{
  "model": "image classifier",
  "dataset": "procedural textures in two colours, tilted and lit",
  "color_jitter": 0.2,
  "targets": ["pattern", "ground colour", "pattern colour"],
  "activation": "swiglu",
  "inner_norm": false,
  "num_experts": 8,
  "expert_mlp_ratio": 2,
  "shared_expert": false,
  "widths": [96, 192, 384],
  "mixing": "cutmix",
  "loss": "cross_entropy",
  "optimizer": "muon",
  "nesterov": false,
  "lr_schedule": "wsd_sqrt"
}
Rows from block 4 of a small image classifier, named by matrix and row number. Rows with one number belong to one channel. Each number is 128 + 32 x the weight over its row's rms, rounded and kept within 0 to 255. All counts start at 0. Numbers have three digits each. After the name is the row's rms in percent of the matrix's.
Before each channel's rows are labels from the 100 images, of 14848, where the channel reaches its highest value: "strongest on" is what is common among them; "patch colour" is the nearest of a few named colours to the mean colour under the peak. Only what is clearly more common there than usual is listed. The data: procedural textures in two colours, tilted and lit. In brackets: how many of the 100.
# convs0: expand pointwise conv (model.blocks.4.convs.0.weight, 768x192x1x1), inputs 0-191
# convs1: depthwise 3x3 conv (model.blocks.4.convs.1.weight, 768x1x3x3, trained with AdamW), a 3x3 kernel
# convs2: project pointwise conv (model.blocks.4.convs.2.weight, 192x768x1x1, transposed), outputs 0-191

strongest on: pink (36); ground colour: pink (31); pattern colour: green (29)
patch colour: pink (30)
convs0.85 124:079083168167161101166061146142056152125143216118097156055181181092092129132094138136123145112124097091168113120176096177145157081128156057100090082137130167139152141146113168161093138124142125116125109193117132161104140091173111145131100159149140078175091165159149147097157159128107118119157093110141091110132136133110094049140135115155152122149105179134167129133148160116180089117126184152127111085136140174076152113115117132123155152136107088103130090124112099034167117144151161145091104122122107153138113126111140094122100124131102211088087080152143145194129135113050088058
convs1.85 115:096152110077168100143171116
convs2.85 102:212162121141099116108125140113174098167123087086147108117089159141085153118143131168043092094148146108071158129082141143154106099184061136131179105129094133132116119163186125105090078152126107075115110174134122148109127168095139117168112158193125139125108115170178163088114070070127111139113201106102168133144098138181180116164116123118111058144155122112141101096116162116116111088167135120133111161139127145108101172119187140085118155153128070140168134110129184090084133137154144134119109170130130112166133172178159175161184132069138059187110131155139135167179131151177061168

strongest on: purple (45); rays (29)
patch colour: purple (35)
convs0.460 104:155145128123078136177150147133148113032140125156144091144076149167131135106115083117119131174081121167145119125148158059139141172093111115146084127113093097156164179149144111116141161172152140129085176138135145151107110178162182106108144134197133086080124195094078102078116126177131158094135072107060102175164130157095117128114127113063081080107078115140127141130115170100115089127153085062141087144130119105133129111113126092151122083116159145145097139137137074098124136138135143154153078098142168155085191102133098194118069160124093118080088126111091139186053152141087104056
convs1.460 112:110165135095135176094075125
convs2.460 092:112157120111130122083113133062106218113105085089118167148098081142143102036137141116142183130129151116091166182169108094089108087094131122104136094100134092115126170148149054141121135162085081050147098160095091104179123174147136110072150104130153116148050157165127117167094180110105098166100134145102113127100088103174149165159120118107120135138091182155126169159088147094113211139120149131078136120124127152084160146158088152078129158174150090135168135167117118137121117203154096156155152159124137158134142173096082115130143090131080142135166082171175115083140124135115102190

strongest on: pink (73); ground colour: pink (45); grey (41); pattern colour: pink (28)
patch colour: pink (46)
convs0.370 135:131143156134099131095163142103182111124142195081099114121131142102103197080118146149153147097114100109097145138114102131140144104111105174158141101100145107034096127099083187123145151149064090114131115199108161203136118132171126079079064098103139124168162159139104105152137108166095093184155105213118156088117123112066145120176132128128162132144129077184142153133128201167152126086168148163093135064152152096135124149139140152141139068164096155151127193083085079174134126163072071111154142072126143125126141127149086087140098109124085083099153160087141114114137142159088145148
convs1.370 103:112145129169201156130143102
convs2.370 135:169143173135133091173118154134102128124114068202132091115132148155148119136073089149130135099110164126112145081147129106102165116157140115113129135105154110164149117133135088074098065177128133135149104095159105072136131030089161120210159150155119170114124089125140124113124132115148158103158149078101162108136110067158123105074054127050097106078101188113128081135138102125118109161099149083180168201087158111127115129145070125138168145048147124158120091165174110112149106164149142124052151170138146061115125092128146141119154126121102175123126097182117197144116100067120135171

strongest on: black (52); rays (34); ground colour: black (27); pattern colour: black (25)
patch colour: black (33)
convs0.139 095:111105128099116135138144132134113143064094158092124123105103132130119112187122133111132150113141111145105173150082172143098141137158064160080084085143105129148116111204139112114124090131179135157177118148120162097116167131177143172147157118110123125134123131131135142068093180135193222119102132145111103093125197118154097118172184193129175120093138149139148057103096133160101172175111182101164171159114161170147085152209143090192045113135105151193126048185085143162126149086088147159116160135098089145109163141109122114133085114097172124112142107113167141086138126086141145089
convs1.139 094:093075092114155128127183126
convs2.139 099:098139094173088148146159068177113112167112142153133112175071164119093083121087135129163066114126159114150098206137082158087134104165066110127156123173124039138113177129131129083159124145155102087103115066114097125099098093133086175129178122077129156155153147131084152177166160048133107109156112144123114147168058139120153130100109110161122131111140089129151134095114177047110077139096114167110104103192108141169184138084077105111102114140143132132142118036075122118151139143149139093132161171153161181123129145159164136143157165101118148141113136155137134112175154130120049164

strongest on: pink (54); ground colour: pink (32); rays (27)
patch colour: pink (32)
convs0.419 076:123168117146107099064047162161114104070057156088138105177159153081156137073167155129078140130167141087103105139170176129101185106139107114095131139108107129087125137111123121098079128085146123147165122096116102139127177176181133126092092144163145125108187150077121129112072148150112152118093126113102092214106118129167086130150126090162136052097107149129096113147132165093130107120073156127193125128092134145111115126129129117103071094137143141148127130202153123115150140145145201132169103101138054090163187150101176070121163100070144075102130158134109105114070081162083101127
convs1.419 094:179117085135098089172140140
convs2.419 076:098097122109153152189086078092127126092166175126089114149216074070142113122180125120128098087137176154098148095145128174120130124154122117067118095140138138119122108169148089126135097114047168088126076092091159086117131098141170182126122154166199194137161138126177143131157123159134131093068143142131141063200138145152139151127155138103096191090129053133114144093136115173115134108066129119186116122160085133136106123147110091119134147188118165097162193108125119101140103134113168124158089145184140133139075100151169123159120178139143116064114121143184176117134106104188078121

strongest on: black (57); ground colour: black (31); pattern colour: black (26)
patch colour: brown (53)
convs0.346 087:150170111129130130155128145094087084191124117128104103136139170149150125181097135078161125129084134152125126149145115114126157161160147066125172133157083132156151116154122084207163052094153130136116148180072120102077123150144086133100163100120055094119134128115108130175124089098135113108149101141143160132129093160047050159104103129154138130056103193057115100110148105128139141132127075143096156055145143108129132133138150172181157148073115190165120139094165079125150126089131120150131159070155161146176155137192136139103160125108075089172151205105120162084152114193106134119
convs1.346 118:154104074114173081136123152
convs2.346 078:098127106117127143130159082169139127110050100136156104150138097083192135067066180166079152111111142098153147127174118123095081092120166116155089081097139108167144146113118141128107114169114139150138141203211102060148172114125118116157163123117137160162140177143112113127066104131124112162080127147138131168076136055150177137140112095132136121132119117150115135143084125131126111119166082094160132148095086098070144093092093124174155131189109095090019136164100112104148127134118166153103199154106113146131138162159144104156133121156137148115177070214189131162196133158134115103

strongest on: green (90); pattern colour: green (55); grey (42); ground colour: green (35)
patch colour: grey (48); green (32)
convs0.201 122:131141158188162131145146172191142147175107168126143125117153119147121149100143136162099108157099076097122140134120130104140186157176124109158161073124133088132147150085136093090102137170148092083135167139107153191178139106111167072138103100164169060135151119106079095122143063173145125142213064124117144129160090127122134068127120112100085130169114107161170069152134153144122134117154135169176151114169134147118102151116114147130148139115130171160038184054133112196121102130142118108162197112068137156111137108163063131113148160127187099090160140115103194133167130095077122064
convs1.201 100:094119097149200108119148107
convs2.201 129:175154128131144128113086124090118168113138177099131118151091092104086130099120108149144174038186151160063102117113171150119129108126103127094081140084103139090186149154120132119090123143168132109116076112126165141159125183100088143085173154128109142131121079078164165166072105098089080135101191167154084156123135139143139174182174097088154135169143063117156138126146160106102160148073170135109126114132153080186125117091185180099099113144133146114153126133056199099149080162159138150100175091141099136119163129102122158158115179103094103171149142100177065096119163111192083139

strongest on: white (92); ground colour: white (51); pattern colour: white (41); grey (37)
patch colour: grey (50); pink (38)
convs0.473 109:088082121172144126071101091108121130122207120115129133108145191156180163121166147119110129138079088109129163110111175160101113106105171139096106150134112162099159103033068070141129104144184085104109173140108126159109129097154042161123129117097116173141105144110185101135087068112131174126190163102123050141156120159120083151117118119077108156108172142122089175136125102123141147045137154142130162142171049129144167145115118144077084140175122143095107165060102143161104097125137106126104144082109171129152126159106153108123101160121187153160078146138118153081091097173147091132
convs1.473 088:092086105149171090135165105
convs2.473 109:112161136104061117121139085152060114080142157070133161126094162084126160181121127124157182147112154153147089123144141110169082137136122203131107139117160104089140117153163152178115096141134120110077116090131164121117127153165142122138093157139154112166112154106158127152101136130162099084039113134178132152194122073169214127149118082133140066185121115098126134112108132107170142089141122118130083101137131090119123166176151127104091128160149178088150107099128174078139122134092163142085178131107143175109172144100149111123135126145065078090087188092170156071137143174153052214

strongest on: purple (93); pattern colour: purple (72)
patch colour: purple (30)
convs0.307 119:137134156087126143100170136102144116098140151097091125118087125182096123119069128139169137093057112087050160118086060151142187081159061137111115102161163138107186109087131171116113189171141089099137112168071113137128144203151157115114142082167153095152134159117152139153096042123082150130101183118132138157130125109127159126107131087109142125196127109148121106123216119129126152062118141133138147091114115121138126118158160162146154115074124149185051144070134182079079148111183122151135146119121115136144138095126063153101106169143145132095170184121083133142166144168147191133
convs1.307 095:101082102100189135111148108
convs2.307 114:148171119142179110165147117124106158120075127070207170178110095136132136156136149127164118131107117138099145193146170144113141110208139101077138101103162094127182174173114118128158068120122049147130154109123112183093108095127144118168093101097157168124109117142098142170158123126101094122113094146165189187159118106092164063201119109086073093130144116142095168148103161151114099103162115161070183161167139121150094165133180153111107152136130188151177133064146117156104081131112129139152140105116183116098192125146121106200123175091080161101091111131161154096142178120096156132

strongest on: white (49); ground colour: white (49); pattern colour: yellow (34); pattern colour: orange (33)
patch colour: pink (47)
convs0.526 076:140122092177124099105130135101141149140149101178096144159069077156107155131094144112105068125060096110129074147150129177162139124122127126163097075143061097137151130127145134166120130160131053107125114133141090121131118136136098066130158133137128130191117139094156105135116140074137110132137143176128143107110104137180088092130086089125174145108127113147165150103089090137178132114214098139089183096161101108070145113069118082192125139121147147135083145155087207084125137168158078121117163118148169085112185094076095039171169112141101172167087108169113170172134159097117099066
convs1.526 094:125168163164097186142148142
convs2.526 077:144157144072108135120111129125152120104160086138078147132096170134067160129202200091076146076142066148148151111145183117062172145120153130209193134066196136100100154120137063163102146129135077130133108124155164154111091080150107159082119153131064085128081132130196141136115146132149163109187103145113107092138120081155152120142156134116147106150182115106127162143119114051109062135120142141129145177143160127139108086124189116164120091134101123149139073135137181122139076141123090081095083089133100107156144128085140120113135121144176095121109118115084092142103149156069070073

strongest on: blue (59); pattern colour: blue (59); ground colour: pink (32)
patch colour: purple (31)
convs0.266 101:079131110137089142200177117137147133108131141113195104113122160092147113091203113113140120056167114105177194148144099182115150115140138173115134173155120123125134105096184089152136159104141152144174162147129137159096066149093159179146074084121119103192187150117098131140149057154181118128109107174161170163090143139105163115116118139116101176124148099124163144138104094072156159128134123107133128128136075110210137110137090142116094150125171059129106078146109156180165115070113140145110102145128151150141087108104077127144093103183134143072112213166079089144059161125161154136
convs1.266 106:123132105158200166144150146
convs2.266 098:228059165171115139103124167132142067079132127069157188157147144130098129149181165124171117133142146159129071119126177128077105120113107094129129165064138160122122114122103115129069117130079080164152122099115182076125111109124074131075182160129127092137067108189191094169097147126099110164157154154145112154078141148145150129133173180117155105090133195060101207117156145120087116124117114089129134097118141148163136111118111159139223142126185148126106144097167137174140070170170122146146110136115101136137129142138159143129188140103169132162189097144139148153095138118092102140

strongest on: green (43); pattern colour: green (43); pink (39); ground colour: pink (39)
patch colour: grey (47); pink (25)
convs0.568 094:156095113118138147109071094140161127172140036127119108116107134148105067120062136133130133105122089096189138110171129139119107143091156148079171090141135105077143167105155150078120112127083159094155094130151139111116161129152138089148127115128086106105170104167153115121113157097139134188162120095103144058082032138176123087096079108129132132082099068118101164131147085095181132153186119114170141114160148115186129105114101140099144129137101113157102117132114180076081073127087205129113112154118092077182097161069156127120183162142154165153173099138068156159114123110202118081
convs1.568 112:130162132144208155133148114
convs2.568 093:080140119134159140144151133136136127128150141131074179196111166075107144114213160100095160067130143137138098174119153110139131174128148113139093157110135113150124107114098100167084136115094123102169151133143118142155153113164122185127153205103113106096057153140180153151142147139162122074133144171115079139173150127069170120146205158160053097153187146073139132177166137126087113124129157117206194092154134112094112123135180183162133155128155157170209104155133140196135163118113093113106115110120113192092157092105141131141171129106137084107166128157092090093100150115175082102

strongest on: black (62); ground colour: black (44)
patch colour: brown (50)
convs0.545 076:108129119148140119179158111149116114105064111146173087113161126073116141111128115077124136120141113172138103090170166123151132150133174122094083160099173133118107109141102121144203140076098115098088147115099138113144071158083184133120114133174156146089116115150125116100140125133169089099139066138068127200148159117055087200161213132142155173160128186135106092140104164095169132186102144161223140133102100157106066110152115150199073117154168097149107134107155150120147151160119143183165147070142147124084114150152095085142107144132113130181172140116094154178171096171097139146
convs1.545 109:145084129111144089089186135
convs2.545 071:115144110103073168150156063115145147132190102159082087099143180148122113120108157162113071145109122139200164152062185114169125109075153098154118085146131099163122114131075131120098141136080146172109159142109163116170083154079193049149132070109182134104131126111133106102109135163109141073140188147185071115085099106106175090108123062134106126101124157147116125152138113130107102136082128114048167133083168137153091042086082120204120099117123139108099124154124147081124127090124093092112154105122120123091116125092110048118122147142148155171090139118077095113091107111125153150

strongest on: blue (96); pattern colour: blue (59); ground colour: blue (37)
patch colour: grey (53)
convs0.571 126:061142118115197093133120116158136106145117105123118183131129125123141136156183120118153118148117138134136159120134066093163119190122194146179145112175158104109121106114166143139105161108109103089157196115141111105161104169154124119127112133116154116191066172140114114105157090173128166107136143119187072106067123121130108149121148160125167184137107172119141180122108118181132088040189150106029098088137137125155167109094084128160141144135126073081148142185092147102150159076150086134068152151206163141126153121161150117078122183139133054093141156142119143130104128175157112064
convs1.571 100:117082088097182143099145139
convs2.571 124:144132117081065117119146133113114095121123146139101120131062159145117128088147135122174119101135154132098121181172172082140099149066172097062113115129102179132072132120170098106113162108096083110091061180104116119054123133043138190128183199121172167126130094130156104180089086118062168099097142147132137131131133106162119171186200137188116148160114111152117164156116127114118111169163115176140138115110125166134154165122130116098106185138135112066195116136096140098080145170159167118126130137094098149096091151168078096166070136082091196137094102157125132123148169146118106124

strongest on: white (42); pattern colour: white (42); ground colour: yellow (37); pattern colour: pink (33)
patch colour: yellow (32)
convs0.123 113:139134132187089111121137126096122119120118153128131071116160102153188067159099105144141096206126129148123118112148075130084134120128128134113094129144131089138121169089079161140105191165082177135118157139088172101093138171071114166081184128150181157098162109142079106090086112131097160169172199149145192089092132137094087155178121105064146164061081123082117102117098135104136092090064119140104120101080104093123150106063143148150117121104103110082084197139118078089150122123176058142146120105164125148127121112176119130154112175165146125112118168117220122130128145165094100114
convs1.123 106:148159140185177152144163125
convs2.123 102:113127147204190152085125134124103120119170138127107152160094102112139101103150172103119128094165185120164149124177194102108127090114164140155142174109147169146160051111087120172084142111139080111095123112133111123145060158168099138156142138101118098110146106155123132116187157147165170096174020158125128185116148149045118124078194131164110145141151126114136098094117184145114139094109122063131124154162144155074140131077085114191132133149127117105165099138174098144187145076115091137139093139063155113113110172084079112127108118148126044090095159122161135105069161123131122145

strongest on: purple (47); ground colour: purple (46)
patch colour: purple (25)
convs0.195 080:108165126165131075183123129119149104110154122158124122100089151182089157157095156110089158133115154146148143126100167118106106110116117140179191126143145111097156072118157139195157134134141085134112131133151114079068069179166163193103098138117138170102104126140140130104094162063144163095189181151147239194066114122110088135139156054106102135149089161131187112111091158115201131174095089094105163094129185090091117104137124192144117102117122174165154149138141109122093075154130136105151089111099145122151171092136119114130102151133104106083126099159182116105102120120049160134
convs1.195 090:121188100119128063123146144
convs2.195 071:057162110080148160097146121058150139096075137144122124132162058168124118187172107110182074141081205103136125145084174076121150071079141173091124108137109142074146109105147136191108136120141155145126103197146111096154089115105136141141144140169138167140117093137207126113133168127149149116167147112117137126086164107142120153162092145166159109128098121156097118114088188163114112153169103121087136158077164156103115064134161096097074151122225109142109149101145099079141088130130111138169118116081076147126102151128204165137101134131153125152169104062146150088140121100187107153

strongest on: green (72); ground colour: green (72); grey (62); pattern colour: grey (42)
patch colour: grey (55); green (36)
convs0.15 116:161121178113144130088097132135058090187138186105127102108145165099156097175094138142149150135084094128121154124174065108148158167113117112119149147075146100118144089114076152116159092144125127168154121126141163122090085138052130108114125149129080137121094127111098076141153112180133121118075157157116144056161111119141173125094065112107117151133112184182121086138149174157086143072082140096133086138106101150138175123145149162178170103165101121110086167081107084161172164157150066112089157149158144128105081092203109184092127060156113107147127087155109120133101090183140047163
convs1.15 088:113154123143176146154194146
convs2.15 114:091179097183093137136108136174149139142117196163109169145097119146151138125138172124064115095130158154140129174116154148159064096141163164143145149142114098201088105115121132119103192151105116117156129140147087155176107159149128191069118143089197099111088137105079088149164051199082115140117125122138138162037150101150134136130130101118158161122126145064144078083093114100178174104151090183152129161135199122092199065138133107088132190076138119095159133157150088128113060167124140154145125119110104156128139134152138102111134146135118098138106114128106099176074165098072141128

strongest on: red (79); pattern colour: red (59); purple (37); ground colour: purple (25)
patch colour: red (30); purple (25)
convs0.604 156:137167097082106151078162124081139107108141073114149134130091129128140089105106141107066101153072169133152115102135128144174099162143107174148167131126102154144053173131076107145149139136055152112168145162135135137064110102118074165063110105109181116142120210150123121183109145176142104148088125060093169147129160106141158098153097090138116082061167161099148189069194135108163114126149117113150153102131143153065115192153113137088116049122173159142120083134144113128107142182145117172172074097105140150144169153145090114112206107104106181130133113142148116123151111080136125097
convs1.604 132:119129134136222127120142130
convs2.604 175:120088101145065078106100112146135105147137182130102094189172131150109154073093149159178136147128093158059130124091107088077134129098120084115136078095168108117178086127136141115099121151212105156134088122120117112173109148135140140166161126162135166142121076082119190129097135109131147146111137200123079105115115080174108179077164119125142207158134146121154055111071134174097130141107189138087061093111093108176145064100160123120104159112090105106162127086124131174213082120164130110078086140116117116109102111087134105147083138142134082118132097167115198128154092125111114134

strongest on: black (41)
patch colour: brown (41)
convs0.233 105:138117109034132073157166107164139139128127129115155133138115123124055152086125074125120168138118196157138137128174162113098165118104167112038119131140164173084144145145139122102162124087111149140159162174167112105120136175117072129074142169119136162095173136133118151199144134116190149153094114176129157126187130064156138083154226061176161082134088164131148095135127149161091079137088184140086110145096133140149176122144138135138154137154095152113094164133149107092077120134149141166115136095200146150145136141160163155127151101072087152089119201096153072138107116119112099137
convs1.233 117:085104107183158138107086137
convs2.233 120:132127140121151164044132135125125115124128147123145146147137118182154107148209124136118117097030062044116138141144185077111147087101138101159155095179116094191160076076080133119066147112098142138069094144080125185134111104105184077199134121119121146112115125113076145110084185190114122143115093144102096072118146169098084089134090146088115144109137154132082109139169122127135123135204119108136079121142144093100103141121141117109168123087148058186119128079115138191114129070121164097123142094078082140136155109118105156150150176134114165114101154086086118132152149106145124120

strongest on: white (88); ground colour: white (61); purple (56); pattern colour: purple (41)
patch colour: pink (37)
convs0.155 117:120102132157175157100135126111075098080115079122152113127120107169173117159112143125196104154100147171117131147160121166157139117143154132153123101179129200119128168116158086095162173042132136073108114080136149086138154163159117174122118039162162196183066183116181150150157129109155125077100143121142120193176120088100108090171177102127169164076164091132111126152158124130167130135126125162134078157116106152132161176090112116128209134109163122093179084121131155107112128116143142151114126169112173180128147149140132204186113116197108080105072124149116155115162114142150116159
convs1.155 093:136134106126186185121171116
convs2.155 113:049117086123097129103114140084189150174124165129147144196089140115128115087180122120111115060197150047117152141116144072119151165155089083133089140075116114146202161099108133125107130138171126212138149125079138162088132098129112130116138140169120121139107068134151128158069161074092104116099160161066092105113158136120106164130189123153128137169149086165134118045164123137147150086118133113149169107124143140109118072123105118097089180160101164165150145126105122157148160125114115134115120128134148133085165141130144098118138142043170120156177163100170089097067163110056178132

strongest on: red (96); black (59); ground colour: red (55); pattern colour: red (41)
patch colour: brown (52); red (41)
convs0.691 124:146123129105091159136140145185138101115109173159138108094153118100163090061158144101152134152141143097120114166148101063088123153115140167131227118112173110143093124198142118130135119195093102129144107132121129133141086092122148157088139093146110100155161149149119123168197089134098135139089085216133138088096153126117137155153097164161140132139095120178168112102072201133039070189149143110174123129106141127161159116124136182100181108179157118129129174117100099141122072219143097147076076134128125112110066121126093119124108053182101139118154096136134133117152084145168169147
convs1.691 087:117126103155207139129159107
convs2.691 130:106198144139118123131152063149196144137105090138148144143106152118113186184110151148138078097102135160185118097126171110177088141135111058154125131180114146109165142102126170168132081115164086145172173118107133150093145094096124120156201108102170154065135133122119162107104140115102080149105103121104169147095145072098159101071120120087123041144125189105119177066129091164165142096172095132083163120141120100086095102128087071176139129112125097174139118115192136092159186150070093158143129120185188102154166124133119126067121165135116137131150142121128120054089150107093129136

strongest on: green (46); ground colour: green (28)
patch colour: green (27)
convs0.518 056:160179140104172191101117160124119148149092136137069131074168115142137124116149118093132129072113160121111110157166081113119108063158114159117079130109055137142103138112171113092142129083164144117162151148111101115170083089151098147143091137080103149053181081127155130144085197153147187148123092114185090120138131148141148158184112120167150146191158091060118090094129161055071122136146099113153167141107114141105114094147106105123145124105096108132083103101093140163133177148096123152147119128127114075139107120127120131044118109202130071151152149182106097168085092218083137099
convs1.518 088:163132092154136064127086121
convs2.518 051:105127046141148166115149105109175147144095131176152184146176180122138123143164045124164102041181118125176145167117139151129148121163083178119092133073137120164093116104106087129114143196152104105176133096123181125163129121111145083105128155091169108158083092122176089101187132122123116129148152093129199136111112119099199019154142131143125144135067080112117082109148155140118166148138121168180161099114110087101146099179106112113157114159124192151150123165167106142138124088094118129179098124165137137173117148119140133151098142098139155106102120126159073117209117167143177144

strongest on: black (46); brown (36); checkered (32); ground colour: black (28)
patch colour: brown (41)
convs0.89 088:112127142094154157137121151121142144094101100133140126115151132125128101113064079138130109134164176144065085149136172141085226144167069114203110091106127112125163146118170183159108177115105165071130106106108150162161152085154129131131140124138156120078109162122118130163111082110089181099100122075130123119116105150136187161084069096160195110114115156167124116113191161165127104147125145166172127182094155078104127043141108132185140145107141152167112170180117135178148198138117175201108067112138155171147137119096100096126156155189163148079097091175108109150132172138148140127
convs1.89 076:104085098126119082175164141
convs2.89 093:128160156126076085138104090173042133121153166111123159107118123131131083099148090132183088174154097060170087151131126101111107131140129070161138149159166060128127094168111121129175158163142138122111084181104174133151157080104142168093147147114123083169108122145136167095121103067119100146177100126123145121176112199161146078102131127117173156111096078158137139141068085125116114128108143071104121160150075062129119126090131062125062135128075053129191119102152145204159123144115135110122114093190075112135125161143160155095112157182159108170117093111146134138155129092190108131

strongest on: white (79); ground colour: white (50); black (44); pattern colour: white (29)
patch colour: white (41); pink (28)
convs0.90 083:070109148116088104118138153106076186100121111124088149143116118133111157131067162150070139069192149090130182174158147188161174149198144186099084120165169079118192194143160120106176142135199079141140102157159121172170105106131116173117119114114097103120084177077158161157127147098127116119120147161085145179072099139098083130136106126095059167123120145118167114093093150157152157062170138154084155120134144117154135114098116129144127162127114166162183094158100144127102189154159133089111092113131127106082156154126168180120190121124134061084115098149137118155160098096087123128
convs1.90 078:139069138091164095113159104
convs2.90 082:155184104156135137163137116113121137159141152135116099120116168129062052186023106105144119140130097105142060099122119112073122218117080097105091084121096107110190124144178188119097111173101130123144120170126145081134131151135099157157191142118120109130162068153094126147142094119192113102130154145122072154177121143156121125141124108119096110092128117172144156180152091087092093112133129150130117143108091139087127115109168097090194150070154104135152112126172151082098153034157102093128098120120136108141105138111141058115116051104159137128071146113080115139131144198149099171

strongest on: white (44); grey (41); cloudy (39); pattern colour: white (31)
patch colour: pink (26)
convs0.574 113:157109157156145159085098130171120136118132113085107094143135163103097190176138147141124161126130129138126145135070153135141079118130115099129191087152118125109188157111116091053077098135139073141187128148129233115131145097111171167105103151146100161134162049119122119131129174130130120174096176137172101115171111118133110168137091128126154084138147125147063112135131156194052147141160091116133161093043140146171093144149123174169137106127109158160130116161142098136151182118149095119144146147097179124146129152126166045086123141079124077090141053176106166088095088150087078117
convs1.574 105:097096120125085094168175147
convs2.574 104:144103152153110101080143108118144142147190177167149118099088146155162063106119094102098100183114114127147138121143122072126130166134067115117146117132142065162069172118062068097139116109121101072139100179165150173162052092153145160073133182137140104112049176135113151226134107157121084113105135097126141121125154095111131124182119111165111161108132101183167165081094126114054142118139158147138114150129134103072146181128121127125136090126076143102119083132154111126137095123137159119111179149149187094127076134182135125128157165126119207122169137098214083125119144098104098119

strongest on: pink (49); brown (48); ground colour: pink (47); pattern colour: brown (44)
patch colour: grey (45); pink (30)
convs0.300 108:126154119120143105124094101075179161118133082135077131113109213091084135175097148175104159119094044131121169118154178153199080139173139127109087107129116119087145100070198100210094127151093107182141124119068088129151164165117108113145125126101119086120128127130169134057185162168161099067195077094122074121132103140057086122133073080112143106111113142132130106187127126111190118148128186122155107127146128109117140120126167162163147104157110070144135127156124137100098149131163192120074139122136112134159177084102137142107161143152131130131181143116142134092090108185165115136
convs1.300 107:113132083159176081123126090
convs2.300 104:157126122141133163170140143182099147129126089127196149095092093141115163180122139124140138163124114134096103167161153150167147120092138157109090080141140102078197129182113163136146100190118136086100119150161120078126083092174142142124124170176181132051076175130141122131097180136137108170039154162150141158152151053177157103093174119130138055102119102147188144102132090163110146143157106123163127132123089096099121103113118189113136083154115221126112102105142111101106084144126147160119182143093138145092143175123085116137130106156167082155142084071157201133095132151147081168

strongest on: purple (37); pattern colour: purple (27)
patch colour: orange (25)
convs0.414 098:093129156106147141143163170124109133148134106068122112161140129121196122110149146142119122174150085102123136185192094130095193114171145111168151178128141120168140109101107125046086063075104117131137091197196201156200147143100124170071188076133169139147118115091114148184153150108095149149192118157122100095129084154122116166138140106143176129123171158107098184135121168106151149146102111108153116098142164132148112151159110161088072150197075098115170134132115119137093109148177082158122105110112072114114181172162195091130132131157122151134177111132153079147124165115080096152
convs1.414 097:110152092070167161098114126
convs2.414 090:123120094099170136104130090154158120154127090122151131120136112126153138175166136128112168094140153150077098134097072180128121200089159166149119088110134125159152102110147197207127139181183105139114163054164111124137144089136139144135146150131107109132148164151073128147126106127174152187113106133118145158093104102095173033115133108135161083147092154156089104134138133208137102133092154215102136165169101171159110070111126126166117116075123169101120105130103095124139144131125130053136109161102098130156079082056114123191070106131140086149088138098204123078165166076119150125

strongest on: blue (89); purple (88); ground colour: blue (47); ground colour: purple (46)
patch colour: purple (55); blue (35)
convs0.50 132:169131147073134123136131061142185143125167138156179114103064143131131122109125127064097105098111145143147146093125131141136126133131123118152132123115147143116057135160140146141099170193087105112160076112105158147071132088088054142133150131109131105101131200134103163111143128200142137104138145087064174138108188138209126149135043157134128116069137160066145170089103139122080107104197130095189150074083161188137123156208141197134163074103154130098123112123146138119093113153183142144148107106124074108133130161147104089120154135050116165144138128115135172164117163104124112116
convs1.50 123:130138102143215142144114128
convs2.50 138:116105047130098107090068176153110118136136110090107155165170165131108149097160124135155161181130141172106093165115147100181142148133096072174176130182168095089184100103117119119119082087176125168119186161174072151140098133216167097111172121131159099170110102143154177149102139056123166098084126188156147103085107100094124139119178139137125127184174105121118124130125091137175128148110145155109086139111054108144174100109108078103133171151095129118110108098144067154184157138136129193094088150108166122117145098172103132082132137131116147106123110216146124118148100110109172087